A small self-supervised image encoder, trained from scratch.
Data: trained on simulated stained blood smears, 48750 training examples, 11.0 epochs.
Rows from block 5, named by matrix and row number. Each number is 500 + 50 x the weight over its row's rms, rounded and kept within 0 to 999. All counts start at 0. Numbers have three digits each. After the name is the row's rms in percent of the matrix's.
# fc2: MLP down (model.blocks.5.mlp.fc2.weight, 320x1280), inputs 0-116
fc2.115 123:613542520526505569489522552553488558538549490565578539570559582527540576569537507570551518508520504493550485545491539549511530577573518577528557501492514541494566508581551537512579487495574517568526532544495495569491585548524554531510543574554555514593576543501492494505574502569513534533579526521568526538569514503543502549507513570559510526490537575
fc2.116 219:560557529566518554539574562580568535549529571531540562551527531538536547522556517531547565565551523541517566531519553556541578569565538561551531560537536534534576559566562516565556542550535560553526513563531572545531544559546539544541544547552545550547560559525554535566578526553560515576537517522513536522569561575539561561568571574541558565545588533
fc2.117 076:523514435470497442552524591585461584556581503468477504495505564438534566477553515584520495512495453514557484470561507541539515444505528585507469436498426560487539437519516610457505580462524531512479561451487498515444536509497542499513542482596477469454464431531455549517504524551493452569563496523561605545523495500517554550513523537522559522615559452
fc2.118 118:459420462514421506490497511433417488509493419444440441449470470472459461489480510427486482431494462512518427432492480450478430459463500491499507421500437447486503504511489512447446395438440436480535474440492442493466488446430432449422497497435440479457446522488431448415502467462487452496437455443422422421421427494496451513451498421509498449483515443
fc2.119 081:415488460541479505483492550527524513520437504440498473512563561458512452519425475554538460505459394605438538541546415414435421425462506469447555413531516512523459425563428566541543461412483437555482462463484430406550538555497530545472554452491442478492416480548534517502432478450529624550495489448492477453531496520468482468537560429496488448485575521
fc2.120 091:468539598486585508485544552482460412517512527550567595488548556523576571583564480579544512536503566603589551591525532485559499568510457591471480503509591596490504570522595530499520453524528474485479561488496607525488514511463483475467568483567545478467482486476474493514557531543562549518489581483499580529579579557502535499468575553487529558525470573
fc2.121 092:511412532454449474394466449504528439531484434486472414454520485461491447509461412477446428469488402442543426527440442386477504487452443499441515453519518441497409486413431456459523454428507453410445451450522439500499472411513481501485522421418416418434445468499420479515442442483456469429432438411441498537459485490462531470527442448522452510515497497
fc2.122 079:511516489489465577507563479465583442544562503485530520515443583527543548538497507513457526476543579565580574524432583545584480521463574549494511529536481470541607493520496580528525594583477493530530499459493486500519578552556480535536532495533533563564554596509558531539561513467572484559567475526524438472518563480464517472572474487540589447505654532
fc2.123 105:582517573572565524530591564490562470536574552532577576553490484518493466544569484514570534549468521437476480586539488592607511486578519569506498549524505481589548492489519517476562549521525541593610467576561513570541527488498530596477524530512496598516497623585542597496527500559566514553579579618502501581497538563578497543520514568529588488531502517
fc2.124 106:424450438432531457484476514503443521499486492443424477473481511489500480461474435485444425408442382460390521512429509411420500471464485472511461525453522493404408425507470511493483428414478471513471527484475478479428448500480426502425431523406501428428476455465505415484419426403499500471443472408430424429409474461423476448411417442498420519463438491
fc2.125 085:451513544503409530515452518493435454539550507486456473445392542503425516466489436440434427414449422460459443467491508546440542538531534445433490515413518484524390436446451495399552497480452497427524430423470478502435431526478441454472403528539503552526533488440505531482498459539454539546472442490539533420473520448475490470432466420438499473517509443
fc2.126 149:474472489465425442426502423415481415462433476476433485446456430475441512488432436456424453499454426465416417470446498419428471469491466430502453487480509463459423468479420457480494440431475481445519487506412473507448477452459463483431493478492401474486489481439481431462422460430456472439411481424433406430429453425459475462437481473427431435491426446
fc2.127 105:458521464515465402449489500428504521443499460462503484471414466440421415438466492514492493499484483454407489509468490422490528463446475519409508389464384510494534465532431439507516472497438460521463442482480432392464403469480407435460506471489423473491459522530429503477505532450471529440424460450416458468467412450448470508506507520396461496459475446
fc2.128 151:426449434488453433465465428445436439493472486450427429416425495491466460481454426438439464475489451443425491475471457453456493450472488429454420479449454440451479430476449460504468439493453456470418517486421493412470478448444466490484470457432456496435431439495440427491483490466442472492434424435433484478427444487417443488433458461421421474449457496
fc2.129 125:444493488417420500489469488419418405509506417456493425501433476468424498474455452473462458461450432435423451422449471449437488492470423469453428428448419495430443449452466466450409508425495482484434435453408405470507477477440480418417415473444440452445485521460484426451449495482456415484429416529538435449446498444481432474490415464422442489520496473
fc2.130 103:514521512513562532516575543515529455579513565499505561576489566489493487572534502530483574554587518530500497474496542580573527551488492548570498556474540526565552533566581556512551583478519559567553526555532502566530507474495502519475502497573541482546569504565492528491541582565533576507573539504581559507554524490488572526481504567524515588493533514
fc2.131 080:476557445544436578416491489553504577523439551535566479472429536454523531440408496504497556440544585573596500580485516505412526584511585494564463507444424504564559471542459498531504587453583482490495555474479499522487558465466544565413505544447453545535453461585535525487499450521454448523507480512558439449427495563473503523555503552521537547475519446
fc2.132 112:519533561512517551577514538532551558560502554526541509535552532566530504572572540504564582578558579513510488558556494541575580517551497517534552594488507503491489543525534549551487544588498477569581575572511581569538526566563540533574550495494597494520524555581577563587502510525562546588489502523552570480488564572496591490558531570574535538467551522
fc2.133 083:512490524506522439423418509541453454530479529532497454484505480498511495505544520498432505461498457474465460470552469415432477537424450424411472520546558454431468507491523471555478408540430538498501534498492464538395541491545445522475431511420509477527523467460465440548411452505555552493544483432453533510434475550414519494522417549485478493549442446
fc2.134 084:406444462454424438476390438492475501538476526541498438417529421531507453414526482522461406493509537503485505499559559507520490522489447549500426476452523524526469532435535588422421493544481517428484525477542496411476544419387458434440444472417470528395459508427436490548416487488439514443539426438475434436514500431526418423531436457520542407469463475
fc2.135 085:497443562538570457490547444532449573456486526450549448511547523522559519490560447538446564577472552462561449500485536474483529484526571558538522569478441430498589534530464494507556561566478544514500512513533477451427477578587443532533536504518477458586498468540473475473525442490468558518482511531567463569510506524579557517563540447500526444582502564
fc2.136 081:425478555491515542477454500499453464458467475416467439442496476527536540418447468470438489478524477398409542535502490551399416447506406475524502506434479470477508406409532501555410460549506515520392455475522435584407457492460540467537423585446526514448438482476420534470530505384509441458519518524416410496462500517512538496520409495510458425471539492
fc2.137 098:580560541589529594515508586490507580577521567486507483501515566585530488522534455521501560515467453488590564557516469490513589505558566570538513562500450502596536552479568491503574548509586494545509441480503481571475524530506527554536566561532473597576560571600476553575529544515495436525465538535523578560572553570592479533575528513509553581625551577
fc2.138 086:489516511456565455561479503537572481583569573566501495587547549577453580537594594565513537541484473509502466533558514522458464593515568519530519577455523576530451571465567591578482443538478488521575483525527491492573488548475489512573473472490592478472525525491540555506537492515485561468550575519529528577547476494542544578509585566544472515437513498
fc2.139 116:504530548530520556547471531512558540582493505478488555515564490501500552522589582597479573544558546567542566513560589517524524581491508499492536565525504525554491531556551572549556551580557493542575592508567540503466510559592520559533483540551502508525552482554509564582525507502512491555568588527565517483612505560489524541492517555559508501565509527
fc2.140 110:555498524517476569568600499562591505594574530549512590560551568536522523539547536547563552511481566559517589588511539554518575576596532481524495516552508488572567588493553522504542550562517593570515458518505549475542568574496508514489556558568495504519465581584577598573496542499489454579543546575516523521569500575587558595495517490513574592608554533
fc2.141 106:450408420479486485434409489493472411486508436509452463456397440453458553519428518419403447483445498470451482430568429517418491434425475498495438464474487516479474483436525405466501448419471461420535532432510416475469427451510426501456459496495427433519491499472523479417508413463421483499510516483468480484407496485516442497428433488490443482476433502
fc2.142 076:412488474414423449498491446533501444490472470490494505457411426411463432535477447531458462428448468592425541533539560410532546547519539455497547518555456546514375444559476487541425489542534528516518447519479400559449455565461500477467516533585527498535527486543559451487536512533491539511502522489549426442574509538449443421422476548436451500524537502
fc2.143 113:434497514498459429425407445416462458421510450441442406515449443499448397447448435474508444450422439477512458511508509510434504437416412492515460495473495517503462503414484509485514509461474484491377399457512419464461492512460464501521508444492494487475456422514457461504519412429440458452505406448429443489476455487441431483468516498447448496447494463
fc2.144 145:511528568582549500536551582517573565569522503509570567539578551527548517584514543537559566501521515524544563548591567532565572557511565556570542540571529528556544573548503523560535573542577547527534549521530543530562539510543576541544557559550507577566506554545571514537537529548515515554559555570567544550582569570500519525575551571559529528570552583
fc2.145 084:538519480579468492503569569576548526552469561502566592470531492496534538555558559451526521538516552486505572456449493467561478485545598550452515532551541516553511537465479513541514569577585544493585458508474538572484494469456521483517512429475605474461467549505592537455520535513515495469491582485453522491543535569516549526500510519475471526515569495
fc2.146 079:535587476544543495561547515518524425524501564463526586476625487495446504434510563493496509526426504508497574583408530475437513467457494545557498580477417434464498451514492536558502477450594459555490533479558592539575523476540438519543449549490519442432494549572494572557522550456582480568545477521522452489518537509450489481470471592452492528480435575
fc2.147 128:495474503478449473471436430441486517503456481418447493483396422462504460454469517537426485431411422472430466462486483418435443472417476498435458430492471475430438464448447464454463486476480468494404527423411452410451484498487488430508487434461457460469450478435455468410435458511476448427444421482413512492507430475436459462443426494494481445470483502
fc2.148 085:480519493538535435499508431507451460419508454517550487546588472490555531449426399396454505545433435574435518449401497430404462504528499537484437545541412448497461436462493401520482544428417438441554453496485525470429533496397527544432459394415526554422429458426506512420473431479523427497470539519413549551478436427436470415547513438494438468385435551
fc2.149 087:557505537456518579551451583550544439597582534531553507581467536515574590530457552531567523565565560527586481567547530544500558469555500525583483562528562524527500488502533555590544606533575473530539434492511505483491530477472474520553563575557528481462542531485570551503509581532568475482592564594581593546615514578487563480589547538537495516521614569
fc2.150 103:562541496548504503479522531522511493484508594581483485504517576498507529511471491634538546509557566477591500550564486501510489587513549572505528515559498547506525509560542604477517551584497558510451596535492502542573537552552582511486526543550491543569541548500517518585566484616530586526517538488533548554559503491512508483520523589539566497495507529
fc2.151 077:480502559419471459438417555531464444574458560489548543462473491447506554449465435520467570539465534488482434532543450547435497522483414550539496562508461431546483470504443508442542484478491545459538426555460482453483562554466566446574577498434472553474542479511464420486447470464574526449444544436456490538484535428532467452467561486462555441543547424
fc2.152 143:498562564539534535526526504565513557530530521534514527553528509581577534498543524581517554509539533571562532528525575534581527530580564576543504544576552531562507551512536574556519538543573533518461547517554536541539560550522542573514577554583519520526526553552536554535516558566509508546534575518572538523579555544532503500524545555570555567577618535
fc2.153 087:413513411514511406430574474458485488441488535445445485540408450511514507534501454403455460498404422528555512501519450439526416446469439431470533494527500508429488505461496548548433511491515475468527497524523534455484478525484514427423434446443469456422534436538501488470477492518496471506466468435372471421421504429435471525519472545448456534430476451
fc2.154 083:442501514424455528469476456448550564429515550415451497428464484503445528511475445496487507451432409482488426419496524489563541460459403525564530388465524518475460459418525479514554497498526558548551410520445451412421488509489484503510541417516439424470504578477418466504533423450538396506456532538509520422554525433540482488427444413464499423528453498
fc2.155 174:553548534562576528596540546526555523518557542515545556550562553542584542516538550517531528527526565574492554542516562552519549533549527526569548521542549518513540538531556516574531554555525567538569538506514549551573578564532513578565581530562572543552545527561556580551579542545521505542580529543515566574560553582568575578546554549543560549531557533
fc2.156 098:468429474431445460439511512533509455498455532422419408489452442533461457466448479474417459524419549507530457504425500458474468503419448476501445494496485495405448424437413336504441501411534457435513482494482533492547441485429414462440478459522535523481503518461484528423422429475466389438543408533483515478443485420475438450515526521414499507478426443
fc2.157 079:499526501524533523524452469490512409541533470490513484458452438482422540422426490403500467543510489408468521456398423581446471469535423562468561528426511555483468423484416402433555452466551410466481456550494423461576551425544416437513517510451466443501488532511545514500547505461546401443443517495560486540468492438531475548489557518438456467428451555
fc2.158 096:569499585496559471557529555541537488488558518548514510478601570572497520551487503514554592517582569503496477574529591522518520544544481475517535529549510518571571538555507547506500620539505515469579555516567479565496517571542533562585509507581571566537531609475537483594480511566509528528465541481483527518489518497518503510581574500529522547553514499
fc2.159 128:491533574554513532491565549536555560535516529504559588588531559537512525573528503550564564569562553525588546531528503583556533576584519571600566559584519567556564504550567478587514512547556513550501515591512507581551585543527558579500549565503553517506551560495516529518580532531588534506547558491556585510565539570502534539538508541568597523493493509
fc2.160 077:553463459475488451473497535558541494582442525473501435533494435490589457500407520554472458460522437479517523539468456443614434532448439422491459513535430563478559463461463413428534473473571568453512380475521565414555532517486515453465513415539538566471486547496434535525460531606452560581501448566504502567498481557507515504537439488522499574444462481
fc2.161 080:559509495561523467568560457527492434462464584533523467491590438528529505547539450469553542477452531571480501510516457482577488577514472503579512486453522447520481491557465447592505425509486511571466594507499576446525468566556541574444548495533536487438441455572576579463520490483585505545464529485444508498489438512458580512474570566466547557533536437
fc2.162 085:591599520590475549552478549585524555498532494584563464482599571464533459521490483462575557473560484571525563535560527506516559524510591491570581485561423434490575495463477454471584570496578476469552573481496605501573566594515524479440479486554466476476517584510603462465584474483482462496574514522520503551525534585460585563554522502464560477586515520
fc2.163 089:537454448545499468521441439458470547446543445448520401415470441514436538470416505431488521412454456536440535424504502494516457482535519449495445421527480463412445426499455444504544416447457501539480518484474523535383520474459449495459518429522449525467459543442474495514450503506464577512417445419508491528492418475508511427487516454521442479470492499
fc2.164 080:457589500515437589609587561567549529535542593525545507562570586500558567489441453463579521517560472521470490495385499560516518478492571528516534519465432489528575522454463470556468512467454511512508513591581532549589487520431452522501552425564479569431437590569459517517536579539541458479517530600500440507459560485567471588453589495489515589514545589
fc2.165 082:515494531489482454548517455470559494575558575546487487537535479507450571567550527568574449577550541519494438449578544492549486521467484510557502489542551466500537524540493524481471559515564546476486570505559494558538558541536565500491498494485463585446559560474527536444543544601589489565463553463535507552571480509496444567516508572532594528538554464
fc2.166 098:436469473558578478529545530500578503496516507582553459523495495580518514523588556556490523485586549537511498490512587522525544549566510546533504480551497573559579506485527614531480490528522482520426540509500480579557516513464538562546466502568477543553545510473510472551558580599488608547500553530529481585574491550581490480482503482539524465603572584
fc2.167 092:475487590537576459510486496499465478538571537473594491523562474509464552533503513561586542557468480582514524481546580530573481481531494490479567522539517482495612480539478518528469568550567522547529458559563503518478478591463522518531563488535547467465521543581508529572482506501564442497485582498469494527498518491494542499546477510569591471509559595
fc2.168 088:419466551520419485470520516472544521444474465499551419495464555426479515462499438503427478546443352454513557431507534482446440528497584485459529515490507522461440556537520392442442412422516495444443448474544467481499497555505497552541499502459511452553429427487522557537434445515538528532454546461403469467482537524542558441426550477508476480536370445
fc2.169 082:557534483475480529490585594510529440570486465456537559543465520528539475482539568435463565471540550593516471451547530509439448447545603446464456478461535524579474592571500377443557459556517463532481474502535543452511503468535521497550541448577500588557502510521577451575573590480547533482519514503413466545500556591558574576569471556544511498539427543
fc2.170 101:502492555538466474601524515514558567526522514541481484543556587546571529590477452539516602470517512555517586480428514461564496501578526558489582485540475510548528582537492471472499507583508512542454483477484584505523521539561466496446563415568470570552517486492531579533586498527578403497558544523529497513507573525570572498559514473550586575576607494
fc2.171 081:491486467535389542397550552460434582485427479470479499424495516512439516431451481480547483560487510441449422467522528435425504541449413534470530521519454459476531519546455492455417463471558474413576422416427485491454502521431418537483500526426444409493426490431475517497475546468527460511452455543471451538454467420501495425421494470534531407391507434
fc2.172 085:493509451530519516550533539515476535436505449553448467524440435421456563479575573448452455458538520589478495415584431502534496554470467446453527453484552511464481474416563529563425468551468515462392546490551423443575502458393500425488417524542437511499561484437459542560545476523478508473564471470508546441522522548561439430479479413430457529521468513
fc2.173 131:578559536566521519579479564541582523544529530570498526514478571522590462511500499522591513517488564487542563584480547543553581568506578510581530494572538544577524590500535544495518542550518551500434551511579555494560548512515508562488547543534508525586511566539576560573562525542566427518535569614586589547576573520572550547576507540552548569557555519
fc2.174 081:519578548521519556561586454588481435524475556560475598469577549476549527467571476516491546498537469530539502520518559480548586561517459576540493564529515566461475541468554470479489476488551518576484511464542602493600486514547533487479593535552598473566534456567493499581485575476487565545586583559476551558449524530516580538565541528580555490551478503
fc2.175 101:419476409455508493470410507447479469459424449505509416470499420523479409479441498446489484475531512479480434497441446462495441504431510523425469495429472516462461411499521385456431429519429425408540529480445500455459401512471512439410434482434488497492517509522489522465474436413408470423423454497518391491443454456460434475429521493467509463393473472
fc2.176 081:472559419491527409475570414530508462441486442440427416535515470473496461515529449522478465532528425494435495555444464513487418534481515516544453489488481520550490423419462552457547410447540503453409499447426436427492419472460476455513430541435548491404471457429516553513517502500464576414471504442452499534486546528455537493464480539514520485412518431
fc2.177 095:433491440479439530457519507532422510486514462431460527436394437440466453462480521518521493426517487406430405484422435452540472506534412532531477430483532496476396490412475482510405528470422413472445517463408381502418508462544428511546454524462405473557457521440453499465503524489506478495474471451523423459495494442451458524509471415417531408529519467
fc2.178 080:431553496433563422482530430524513442429501473547571529485601519566554521453515556426552548569468520504587544429514452517435487471462532526485430466477529429574434560496459505550472437478548560562543553521439535579481440504470492454495560467561543550559494542426487417517561467434448537496404469521562420544475480531487477417460476554555539471500392540
fc2.179 081:589477570498526510561545589506460501450479590528546574495459552516592585562556440468453505565481447471491532574546540468543585562540525450490576559464471486507582463459479439482458617502470577503610419511471587434544561493512567566506532538525603543441556612458580503570482493531534496490592490590536461480546452483534523580481532483534473521465564535
fc2.180 149:544550547522517570592514507540531509512563512554572545528552568518507572546557545529531523580543581567524581552519520514477530507523531582550533538528580573538531541498522546522509516519535537519528539511574565544560521553567587573513569551522579573510548514524575531576532536556563506507544534534591530576532540540515538504577578541569512542560537538
fc2.181 145:540554534560505509548563519536529544555570577542524561559548553580591500519519525515551511531535532527518534512525528512565511588519554503558520524529489545551606570549539535551557509579576505590525533516550517562529508514522537573539506534497524568523500512582571552543520590529557527541565569509482508552506520580529569552527519563577556543532514524
fc2.182 077:531530543436459572598406503443429541478428525569581475509591512495457544516541455444500527438533569410434511561582569482442455551479545481522579514420562560552538503468555548523552524454438547435516458590469550476556448476444561477573570545447486541475479554550535528459498448567529568464493467567539479577592485509580522549491514483514471487581601533
fc2.183 074:539545445486499461527446554532558557497419556494452465461582540481483559418493533530513489571575498533545445558555515514557504525525463428424441496521449427568484434510486534446559404454501516504471486565470542458507498537540559498504542511536529538519459517509509481468473446544436608482548492405480532574396517487471474499511408551436473488470460503
fc2.184 088:465531470443520518470420436427437509423417459436442446449491442408433493484510507471426495527548558508544505516543535552388408482501425490485505501523589537493434429442421531516428389539520508417445589493453523436452479533494527522470529520524479476500525497421442425522433403507489516527563549464413415529503434402482498451519425520529502431401422530
fc2.185 082:525496489542540498563557520525444434545551545546534468477491504453465573517517566534485558501505589516486530556494592575428495518459447529495444562449588564505483472490520435515524582559564483506511568568489589516491492536463458552547481572475577540505534459493555501466460506548453587526575509440433463576540591431484501538497521484535604463482567465
fc2.186 091:591570529467456469520534582512554549468528580589530552533541491477583568430499535507556595535475572523526509576497589494504473510565530485593560570506486540521600573513472460551517601511557529549553489556524499446524566587467542540532546508582585492584526557598547492503535562569477554494573533457460597502581502496479585541496511558522554528550470533
fc2.187 119:422458438447435502507459478431459438502458426511454416510503485475415419488453443446471483477437521441509413477519433461439475427449492448469443484451440443489526491452423535439419518462422504456502478504468410410430413437444439445417412490426417442464489466438426430502416480532454516507411433431497491458445467451416485422462413497498492499496448421
fc2.188 115:495434448500420461485489417445419478430477435453463436424465476500516429491491498467460438474494460497403419440428470486454462459491455488447518517418419438437484426429421486498478441471430446474457462441478481491476435447419434422473423425486522454422437418432514467508518475413437489423494462475455468466458426472517467446437423519483483463428527459
fc2.189 085:557508489427497517557522534488433462525424500529491505514503443485538419578452514563494505506485471444471464452456534501436438454459436445519524442424499509508448494450510525512489498529422445515520446466452446429403476540450419504537460446473519550473517416514515467486485488563556493531461537541462439479446545440461482522543435506462439547545544502
fc2.190 127:435451475449436468470421460436465455451451466444434438475455413481461428434455437486470465431455498495418407436471502461496451499507470460492492454491488474426493472435448471471498459486474433436436426445473472488438438472502499443465488461433433467507469460448436451461422431439489479436424500437449479493455417486476493463497413453491524440462517422
fc2.191 132:547570535572567562568556584517563595517525571493546558582564542526569543526493495584560510533483533545555561560499559550519586508504556524526565569562468499589503536510510547587520546559509544577549461488580576545555546515516552502535581534513515573509498544507574507540544505498513500503497553519494558501500577579506557542501533590535533567515582551
fc2.192 088:486570466562537590479557522512539603473555513514493500474501533521530575490552553589506590512582480552409575578491517546555532511513512545465587566543506493528435536572547472476546443473524540472392481573489528524538535536521532479532472509479496457471594581508573527483540560581559570574576558592475488546511555487552581554487480556562456521576628479
fc2.193 163:527549558532553527540574535514551517560551548544541531550540509505524547550528558568534538542562535535543538529577537546552543526517515515514544547548562576528563546555517553542506516532512575531565560579521523513503511517520581569550530590524512571560526534563545526563558562590538625517563574554573565511596529538553512519559563552548547555506556526
fc2.194 077:544501533538448479575496497549541533524557540475528507561616492519526543535580426540472564579469577470517474523530552534429517582587573530448447475546548478512496502536465405525572561466465549501629463531504425587599575539482446506454498570483461489571511452474543432534456512423472551469495552591543431499438465432466485565546547566484523479625439434
fc2.195 114:447411467432463501525474455432411435518509432418448483503428466497443462488430467482466441482428507522464514473419473457452418450450455462509479494416494514420500478484484416527481412468418430430498496499495472497445442485484426504450451487435499414440456424507442459475464447490458527422437489449451497456498436486503496482449434418441466467499519478
fc2.196 093:487582535560494524568594489584512493512485532506473555528555467491582467476580548531489484544552536544555518474506581551448479529464540517547583493566553479483494589535533497485485511593547483476547544573574481540550524536497503534483580587485524561467488501514494536537506466526565569526542507576512545502543518526572514491474578570533582466580484480
fc2.197 082:528573500521536517525444573460491451467523490545546471448603440575541565587520544464470482482535635513571581474482557519500540536524548496481514573519511494482609494569533451505549518450488483501635415501487465519597505449433449522556511478541466553505545561567537537486491495590486579525490564521501569459465558486466498489579591582558561462543516455
fc2.198 084:524581537513461582496510573553479531468570500542526573535565521479480521547544476568519510547446463497554589590517505532501486562461537442536568451565467507598599490521530444537478579574477542563493520512481461503507584581514484482498524551528555491511481470460454559498513553576482513527542478592495539544509517455492560597517524567505518531602508512
fc2.199 092:523533526554565527551518474488583542472470533568535486513515488513494473525544523470491511487524577515577469474557485568541547465592462573535467604531574470550468578550509557473570561496482553501541536479587477532505541471556529518593477574585583495549534594593489568486465488511528511466537525561503436592492515558597476578472594590565572561483558558
fc2.200 101:572589523585485572546550497483552579563491568524578580583479578486583583606545505608529554496574535582575481472489582529480523528544563533573580508586512534497583530538521593496556504486591483524516492506588532519501474552531562590486484505547501498556497496542509535543540570525542528569570503533544522595512527579513525485553535523495476552502598524
fc2.201 115:501503438449500464450430501486431427490462435418495506455426417443484490462485404378420456452426466432458491517495480451527422470494502503433459472500423426472499436481503432461427496448440490469456463489423393462445465508488428409508492442490410407462481478514445437441494437428422475424481455451457523413488474458520421467445484431459464445452495435
fc2.202 103:529557571573527589499598538569569517482530531505487541574548525576546497577483494463570569545507595482546512494514469482570593511566526540530575506506449519533530489497579458499524610495494549487543448582516574534530478562480494499468551523510503579547488491547535542572555576584544513516550566593511551468490581531482496556572580514547519541532514490
fc2.203 089:489417463423409464453539482500506471425437478531487507431421444416442500398507495459504405525497437482388450446435410447433481492404428439440540499506425515416562490458467443471415517502452472513532431538434511441524403464466446413486446500445448471387477520426443525547527538519512498497522477510450502521451491506415477536444517405490485464484537511
fc2.204 077:570497582574437443494525458482492591476567447486563568440516480464445566446556490458578529488435451425462510546512460460542447523470580541518561588466474462511487583551523474553462540550503420464498552456517472478530501533443513535474569435591511548491532474472583467553573554449460571489441492558589469536463556496457517429546481479517506580536578544
fc2.205 079:491490518454517455511560580480542445441466465512463509580486518520566537499463568531567494436443453513496590525498536526416460462520476481489526476482447551474611597577571611493483468581468445557549435588452599616512479480462602497442595483570582570502482529521573550477445588514529557548458543482444561469579474483480573533591479457478479448559619532
fc2.206 090:534452484475548501535447482449507493413530489472417462514403450477482530412459452596412481475503455461397471458518427465491417458507476449529490445427412424430395403501423486433465450522488446415479549446447472504471538483410483506498503425418516443527460460452491459432501434434468476530439466517503513487577427422454430428487519452494493415448541415
fc2.207 082:515492532498506455565595555501478501452554493524537524576551539582560590439579560509456546530556550583591442586467496593585577589555475489457543554475472593540539544482469470565506477485478549456579476460479524538597490564561608493586478574497534467483544574543554539502526547524533568577470570545472470567513549508488584582561514501576475466519458456
fc2.208 074:453556492487425578448609541436578535529496538569459563532518468481528514564515448382509529523482564583512547588493436493545576493567590489470457528430560543476432519547439489431435519481496553491490551484574495482557526581464421493566520546495505491413532565509561495431491558440462537482458546502419533501518525514503509576583548460517500589485528556
fc2.209 093:448584467534514553515502594533511571533523523547577519470489590501563526534516556538504518574492510517570497532466547572563547489536520503500476461571518559480552592588551504576550567468556504488602568528588508604555587476469507477497467520517553470452586470572468482523543499554531465565511467561568556481527549531541487527556536534453495484501596514
fc2.210 087:442441463432574502536447504536505537569459464486512547485412499532504548496544563622560477563526452436428473554649610467575488445472408589569517433550629472544544426512462622546434444501478518473470549582519481521429501468465517515579442642595489517523555465436512557526510497502564575436477505487539449463628447476514474467452500448547470482559490457
fc2.211 092:508561480455572513474435456454526500494566517471457562443490506509520598519580563561515567519494552535483451559604569492566488559528453484496446504563626487459434495528575486566508533466567551464460546474490500503466552483554604540553464590504459501478545549493573557510458512616546618446556482470533565459540509465461576512514480457476435501515452529
fc2.212 079:515528441486496498420398538472443506455533471434436484459427504445432519499523518426556541458489461427544522512437497397432470541518520534528468452422522411532551450493420478475425539535444577503477529517519402549429511476464536510528406515458516545477535568524510473552446512527537517436557501537570393439469479543544422453517439506439508500456424412
fc2.213 102:486484583481574583543538502544497525478503487541479586476544584529479607545535579513477528571519561552597532521513503520479575536525480544520512539567538590564535510583511491568492551563545506559504547579557544606580491495521577504515487546547544488522558540532558479488566552523539504482580495557505528550581535541590531479514563544539606557529597489
fc2.214 077:410525423437491487414494440431478503538437541459517462436497521511483464488544512492489503557561500465450454461532531446511436502539442499497558465468579454524521502523451479460457470462552500521420607445466487464410518519588459500483517474446501427549539509541440464453504442398434590469497550551475461456584541426457460497476446528560474463439573537
fc2.215 087:576478480544515545519473508502499428465573487494471510519588461539477528493472576494496470562543513586481492570460522512508455562569499552616549533584519571576472508547584477519538507502526501517455454531463511533503525556539462549544589525511576585502454444544471466487488521464584588509576539498489492578556519549580472455512496483457471584465578488
fc2.216 082:418504545562552511519545454411447436434420505551511426530525511464535497455481472455416500464511544503399476451569550454543544478510409506493490461497512425428529439548483359483488510455419427519453499530458459490439497439562429548516448547491432532567484537508531489529445484462448579463498555471557502501497442484502461504525493442567501414462481510
fc2.217 081:523563448598430503502534492496578529555560542542485462557549587577580442493460429579452495557548597547529574567443523504488562467539450553521505445518498466572490535550484544477567524474560521447563481533468573491574529520520543502448442460452545449562451601515548453480562450592571566590494571481546504548452553465580503583467561574490507533515539584
fc2.218 078:481474512531496429568452541482560436547500484505421412409494438504426497501555486533494464394450412528444525435504504502458523544444418454536508428530406494520493510514511515519506404558563568502500475485515548503442511536539477528529507534402560459498501414516526538527426518390447455479476441487475527505504450562559431491530482409424435450422511505
fc2.219 086:426472466406511432516554465424432503425469487479541527484508443488449539494405433552414490407471492531468474525453470472402522448444500438504443445411446421473499514418446458491414529476425508454473430533469454447442538508512493537473463421437457530513561519474533422445492517464507535537493485455483493427446496459422519417541488462453503459495439490
fc2.220 104:399484436472488451393491516509437422478510465461420419511432490464509500467436420459524437460401501491447495517446514437460490411421443412445428446509461436511455485482483434467442426462507514408445472422474439395400480423508501474514483452495422431444429447485502475464485448478469433420506489421420522444455460518489507426479519436430443492465465472
fc2.221 101:566587480500512512532581506489575517506495478561474503490570526475534535541504545568510545519494487572470539583494588465591554589563511491601535564472497549585543491508522555478502573580530550531518576492523540556519503556540526536567557516531525519521510537568549533532482557509521539511509486514512583528514524576586554498571542555500515549611536549
fc2.222 177:527576551575560559569568530559537568570514574543514538521528583515557509547534560513516566565565561547556577518566567541552537545519528514517540578572568523581532572546573532531513509563528518559563549521521558517519541560560562547585576548529567542535547521556559534549579527525545507551542526547578554543538524536530558545518564558534553517521557566
fc2.223 088:518499564512563480517510482567535558588556491495589586524577584600557484545536510507601495553497549529484461522491579571551587492507519486594543598587520517525552595497590507526597477477594537521563462575470593571501579521496512577567596582512487497486541502540516480582532552538471493539500605523473518550580544523558598528529485499554473493520585550
fc2.224 088:502465491484478520583582503561581515580555590446593496601489557503515407557426507469506584542438511447486574475430478456575481499514606549586581550489456560524520517564507550553524558540480455531559407473471458501597448499477428502539483505511568469507504535504472485500565479475508373539594456566520430442445513549522529490505550571436504554540544527
fc2.225 084:532521546520571465571598528577547482568491565524515522512525561464522589453571577483491473483539494482483461557555562599500531562529493508462572601497526460500566553561592520565513589505528561459501511564551506596516528494554549517596527506460483471552519484564559560496579483476580512505455533537608579511466486507543453550545588577494491499441500531
fc2.226 108:533506581540569509578586572591561492583588581587514537562498547501494593566562524515490520524512555540590555541568539518503531578556499492568556509544525477506510524557558535541542503521516498488478548568550471516549480506537582489586577533518550496584538580502564504527503515580533585582574491534621597504531518517525495565566492484567533581568584505
fc2.227 088:532538471509552485516514570537502508557561514557590474517499543538511560498498517471592538517529584529569582460543568474597510526466593553584557600470531558515557528562504511594540560500496481537493534473577604519614473586559497529512564537479542481598533513503452572487501583588539508530502503559447583545507538473495511584572495540490526587528497556
fc2.228 076:451578439485516519418498426500440552543461544553523558575537461487533484558517452490577505536417432403511455445498567546425501502511474496519445433438460456541418516471556559461547591449547509497549525493566464456464537496553487543438540547449585462537529449443477478531426512532539442477462600602550444420420442545461512429524435497510510528548465454